config = dict(
    arch='vgg',
    model='image classifier',
    dataset='made-up ball-and-stick molecule models',
    train_examples=195000,
    image_size=48,
    crop_scale_min=1,
    horizontal_flip=True,
    color_jitter=0.1,
    targets=['balls', 'style'],
    num_classes=[10, 3],
    norm='batchnorm',
    activation='silu',
    channel_attention='se',
    depths=[3, 3, 3],
    kernel_size=3,
    stem='single',
    widths=[64, 128, 256],
    downsampling='max',
    label_smoothing=0.1,
    loss='cross_entropy',
    init='xavier_uniform',
    optimizer='adamw',
    lr=0.0041,
    beta1=0.9,
    beta2=0.95,
    eps=1e-06,
    steps=23500,
    batch_size=384,
    epochs=46.3,
    lr_schedule='cosine',
    final_lr_fraction=0,
    warmup_steps=1170,
    weight_decay=0.01,
)
Rows from block 4 of a small image classifier, named by matrix and row number. Each number is 500 + 50 x the weight over its row's rms, rounded and kept within 0 to 999. All counts start at 0. Numbers have three digits each.
After each channel's rows are labels from the 100 images, of 14848, where the channel reaches its highest value: "lies over" is the class under the peak. Only what is clearly more common there than usual is listed. The data: made-up ball-and-stick molecule models. In brackets: how many of the 100, against the usual share in percent.
# conv: 3x3 conv (model.blocks.4.conv.weight, 128x128x3x3, each kernel summed), inputs 0-127

conv.52:592595468474449521495514349507470530516480516535478558505479468437469439571486485491522421450572507485467462447524483493431484440482628505451586462468494468475502490463471499503484496534427531504525519522520587575479498461443467481474520462541487466519423549548513406502457443451622445487460535525457357430423437566483427510522515558440478597427496442608489531542460535461487411470436
lies over: stick (38 vs 1.1)

conv.0:457423536513507446513454514426452469389430450519433515499501405475463541525470488496431530474386536408486497497458524479469516611480496475488476496538450523514392470524472505532479541424518537476534477425456486538494519572494480509495510505451463567554467541509506497547528500525508519547530530454605461546541512353522563553395467540501465455465448373319531444431507429429481452456499
lies over: white ball (26 vs 1.5)

conv.35:544480524489453514504481472477468531446519471539552569430438426417529411527430500492456380470527466416442459495508531551469530477552532504441517482516501379489493507485481470447494411423504450453505464500470515472452532422497506458431487403436539468514384594547425426496501436417485428416531428451538392478450494466488421477496447522416519529400505416528444521466384499464483474536516
lies over: stick (30 vs 1.1)

conv.14:537581495538507498540448514492439402513535540511497484505529480535517615476480429454514404471504500541479377494478428465476497496555398446477486402461539508552532486407546419522556462490402472494343537477493464498539470554488492535601494389454465443517519496503486485461469468481433470461492509417593441398521427448483488448492472450503392469385524550463492468568531471546469454502505
lies over: grey ball (33 vs 4.3)

conv.86:484403544540558571569511443465459447492523473487542496474516392493575465417459552520496521473448423498487426515463497451540510559450483455458417525432436364477505364482561448438487515420501548492456484432553500392495529520396505526482482536495444487390438405500450545452455482500515495518529500460471443499499437444540483504464456469402521494534545435430428493427551432483581551467532
lies over: stick (44 vs 1.1)

conv.74:581460489493503501590494448462485595480460399516560569472469441471562523519447578484521433543448523468480439486556488382488572594470590437476413445434446494430483433488522462491556431424469531470458544483455514419462492504408531552492471493407515514499454415507480526528488547543519566424515569549479444496482435443556501622477478460441520465454558439403488403466524472480532520556523
lies over: stick (41 vs 1.1)

conv.9:506517424487486484447512522482473469470527449569443468465436422473538551517437489503420492409548474552466429506432494475452414503525453495417409458474433436533385418505494460516423495496573514429439548398472451482460499448544525406539447474470458508368540444419490502572497593573540454437538468477555504497456455433512516525484413486542449524527445547427417526422503549436446490454497
lies over: stick (81 vs 1.1)

conv.22:446520454516470461512524440492417423485454450500485462431464429502493445464405482463422536459462452560482373488459485444441475541499480455459459381448503395489417470506527478437472414470521507500461470359466536467485477463453468452456462525399416438397487478483476473537470548525512524451486532488481479479487366435447486573489444479464465540484481512442404509422474478492436471376518
lies over: stick (62 vs 1.1)

conv.39:415490511548480524542466487481535467461405453426418441475517466512496542543538390505495448502399431582471479530484422556435479495485494497484480546472499554489441486422485400476498508411456578461447491403582446494533464556526430483509471456484520469641537501424512424467452499457529470434451421490530456493470459385461459449505457457516462463476551575349532445533463462483467465450445
lies over: white ball (51 vs 1.5)

conv.116:520346467462421484447481476527512386508481510394512417459506447549483556483484463435510473463561373426557533569517532404525422413421508486507449597474477408447457390496534499519428464467584461413441518504469498435489535460497547555467488467507489510483430507483395545446473495522511444400469452530470438466556469503499427486485497533406519450451538498464484477472504526448517534461530
lies over: stick (67 vs 1.1)

conv.13:493538371524459439458466415460496507461453501458512437521436497513516491465504444396503480408493438425496525389491596490535508511429592510450495546497459410488378519495482456459472482536453514404538514465395505502571526411459439472467498512533497545455447513436436468482513452425544421457483471554494450496469444431455442452461506492419492463504571390419513522579460520480439401478490
lies over: white ball (38 vs 1.5); grey ball (30 vs 4.3)

conv.58:444501482483479503443476459436436423521494455428550476426427413522514489393486397430457455426608453448492455450473511512518465481435482532473404520455423452410357509490442483488465488535542495443494437458486396550496506509504439469552470456471435438449472478391424487462449466436472443477481442452428480495420483512460426450517426512464452453480456459467411469511449470493458473445450
lies over: white ball (100 vs 1.5)

conv.42:450515481496428490502548412486406449511507516503504458514521413469503481518488359480504402455579409402542535462429492459518479445460531500467533513459441410439461528454535481454490499506545447465567487490485465417477516445530513568449429452572445442456431472526468500466423479416487500496477519419440418475441467566440380491487427531423405575423405434512477496483481464515421503475479
lies over: white ball (27 vs 1.5)

conv.82:618550498542492510469474515452519517487530512490530510526512494530474621497458513481503467476511504462515381523469391420521503488511477488454440483517521475465508472441496397630540519467420521503339540401480454567577503486469480542778524491423487500473510522444513504502502446467549506494511520497511497492514488438563481484489471426483528439525508492455411473551519499542499512492492
lies over: grey ball (59 vs 4.3)

conv.55:556573457420399488532534459521451530460578475528451597446465516473548452537528479593518485498575451396417441452569459542466495414568583552520516411492545419548537530500515495545463411521486506538482509537443487550449409425538516498448561404472516504474364540496524448508467513550562484523453526467514467472488462539435453549487514528436460564423517375614480536493478518522452477490502
lies over: white ball (85 vs 1.5)

conv.81:516481495591461504577411494455489411438436480503459528447469418531578544497548476460469528485391480479456593419504433533445461514471484491425507591471519399535374469528505505543532477518535585510497442503391530479517464495500457423537544468492494427361517447488455448442502514455545457440525480481499461520530441450517480506469444485527463397526463468396522377542535420472496440530545
lies over: grey ball (32 vs 4.3)

conv.59:513477445522457432529506482487454551494485493507563493447515450525498548413445523476519454464507445332507510459423441418592487521466551522438482522449504381473529426400542476509500384448467462502540506512328491443500513406521460537547493527526468561397412422545503528452479462456552499561514510521495455455482486534469451496507517477454465400496492358530527442528531440466474474497500
lies over: white ball (31 vs 1.5)

conv.5:493546477499337454461494402429417447517561547465507491474443473531581612457547504409532402464602471434511504480461485548503449414523441494442543513554484469473450492506513464523428486549502457483509535503457476585524526488541483481453500436511540488514357538498398462495479566464517486522578489484467449577480520602429441471491508517380465505383487463545452523485504536552445547488527
lies over: stick (39 vs 1.1)

conv.38:409459479535500493502406495401414490410395482471448498500527441504491517458555457449488474486388478546473496508434480458515460509491496477466437576533474500492413500470511450549500501458480520444437415433596538465545453537541384521524459507483449484569528464448524501506528414478476496500513461532501466522472443353479455498468472394498483415460527555356489401538508411509510438412440
lies over: white ball (93 vs 1.5)

conv.107:522540540594538525498491447490459383378452479552446490490498457525561533475608455483498517488431451422537552515389527546526408515494497457447458537482451434470438422470559442465507494477560547492514515416508488533605501547450427535494479504501548568405479464446510503544502478477513476536493461558506480484491525373490521480411406538481497474517558386350481481521496536386483466515543
lies over: stick (31 vs 1.1)

conv.33:524463451548449442488514395504428514472538562472487426460413494507560610437534496430481457508560444374468566400470473490557505464499494499454432555528434404483367507500522507489473471555565479458474461489457489443543529424625503535492513504536534483433439496454397464476492543452527452449566466522486444506460456474453399536462550516418435445495479417423402504526486528515453484524527
lies over: yellow ball (39 vs 1.6)

conv.29:523568466547436379513485466433405496456512509514492484426485421498517492444525466443504465460544386359497529408494560501543445491513534481369479486493460394499405431464549406507395458559501508473527529516459527495522522429504447445484400437563463527453438468463461471481520502477549494508531484506470408513445468548448484588472453506442485435448450371473510523504542452572506487475487
lies over: stick (29 vs 1.1)

conv.57:558557374408410476519505463472419544507492479511468516515455514455544532504560543462493360493572531405542518401530498465498546449490480480523489531464507446524488591521571503552550421528542477442452519517390530508462452460589506538466533453511538520457462431476478459530482519480473541466502570510479453478422461614486434516523509503468436612389456381621510565521490539507443546524501
lies over: grey ball (25 vs 4.3)

conv.78:459460490506552547580460432459476534473437455472448495475565439538548456465495474478486447559403434512487491547510494343491543582508445472432438465411458492523477427454455430443518416477439488450495536425351475475516472549448484499513480483438466500449405459453505470447387552491465461467506470491570432431505428435432543498474478398417476463473549432441502442465544470463470508504552
lies over: blue ball (27 vs 2.1); grey ball (25 vs 4.3)

conv.111:525477510484376536530506407412411538521486532520471510533511368409504368488509451428465373439477535382500503477507574578478479449440493458536502543486472440509527483510490514583493457541538509452501474469507491447418496498555506486499538470487496482545436533498493516446460403417470495462468492554454406563470519531491402441496482493464512621423389441500545479470511447497445456482418
lies over: stick (35 vs 1.1)

conv.73:459500456470468494464457461420451456459474439451500478498437367398457493491471446463466427420502494501445450508394454528492442493400501467401446503518413467414374461478498402513467493468465439420531493493508447486487480470453407475499475474485461477472482457439441448512474485439577398492441414530463484495393479506477434497448437483462501444515489500489441434453391434485455474471421
lies over: red ball (45 vs 2); grey ball (26 vs 4.3)

conv.110:452435513552480477556375490507468440414501486494472451478416434526557616526505443472418535523464494412415564474421534529499505543528526511519524568491498462547407374517533473548455541428522569514527486518430472505472564498511490440572476386496504496499452508505498428471470491474540519514505510506546416563507510470546514550481501547466456350433461392419575442472496449396498452460460
lies over: white ball (75 vs 1.5)

conv.93:570555438535460486490583375520421532521451482536444559497483436396555556486552455504500443481516545389536486513557533535582490456431522464512495529459442533449443501415582461523519454526489415492509460450411553477506428467501459568417467487524519577542421470527434511552510510435447458550474526532464427440400566502441422524463501553389455493427479427484461498584432512564523492500475
lies over: white ball (43 vs 1.5)

conv.7:443410458511493531533468499434487430479413448414514490476428419538552464412480421459482483487499440497453412470442442476464437450480494446508369478497409438503348491485437482476475444527512474467502431444448424492463473559510458507506479444513426435386492467435445450452454518486467495404481463497426490485440446427464419506467506533537439472488436482407446451467458449481485471427479
lies over: white ball (34 vs 1.5)

conv.34:514516454553510489523477482529432508495519560576484443564575485519485666574544451444518384478521470524497467525497460459452529497559499446517532398448549481579500482481577457501539494533423518511390562520462509455541486547481509523621482429468489488530489530592537489448495499478471453478512566460653398391537438439483484447493465471473440456432572551465557463510583467441504437521524
lies over: blue ball (31 vs 2.1); grey ball (25 vs 4.3)

conv.19:367498500538469470490431505493479402460505497546483444482487435498544514461461458439478439461433439532482520409501496452497489501468503449464525491427493447530486452538552408370527476501448486479475488408405445459486466537522427423454488437453494547426501452497398466456400454485397443438488465431533390517529437459415430475461417486495500532429525500468580467547596439444484512553503
lies over: blue ball (29 vs 2.1)

conv.66:526525458415376446508471441478459482490512465442518538504471464448515413495495398529503470455603456348497462520551521498505537406520605462552558521509516431462515600501516477526535368494531401443457432461425542480391464449450537514475530458462475463450452555526459489484459470465513445457524517532501440472464468524460448453516502540411506593439457439573484567461490600501450479506491
lies over: stick (34 vs 1.1)

conv.91:422527418493509521471478485434463421496486440446516491455406399426492539433432433491469434427502461554472402508420429492505448489467455510421429492445449510427411500434475394482525462472434483444505489417540393522517430514433445447481485470472466464498498454397438455495442464426475422470431424440486509484419449473419408457506484473478492499505469534447437467521431487523429509476473
lies over: grey ball (36 vs 4.3)

conv.115:567454532544434508501524364422452494480525476514437460488519485473551457522454517377492460455474475377492528458463476547501382532423496476499498604349481480438478419540473478495454433483502547494528489510421484460509556490576456504503528483509514474483448474477478526456436495466496529523501380516447493548498561450420494429433464403459427430498553368441494464487550429490431460465508
lies over: stick (42 vs 1.1)

conv.96:474537487585428467474530427457430430550613546499515462454472432485510687450468518432543440461652440439529497418470487520517533414513508548439508472504457450411426529453518517432519506569557515502525490493502437536518544437524466472479497464562508440464450472461396496459463530466551424528529460451455465473448469567459434454502438522454457441510497459512438511576466503516415514564461
lies over: white ball (87 vs 1.5)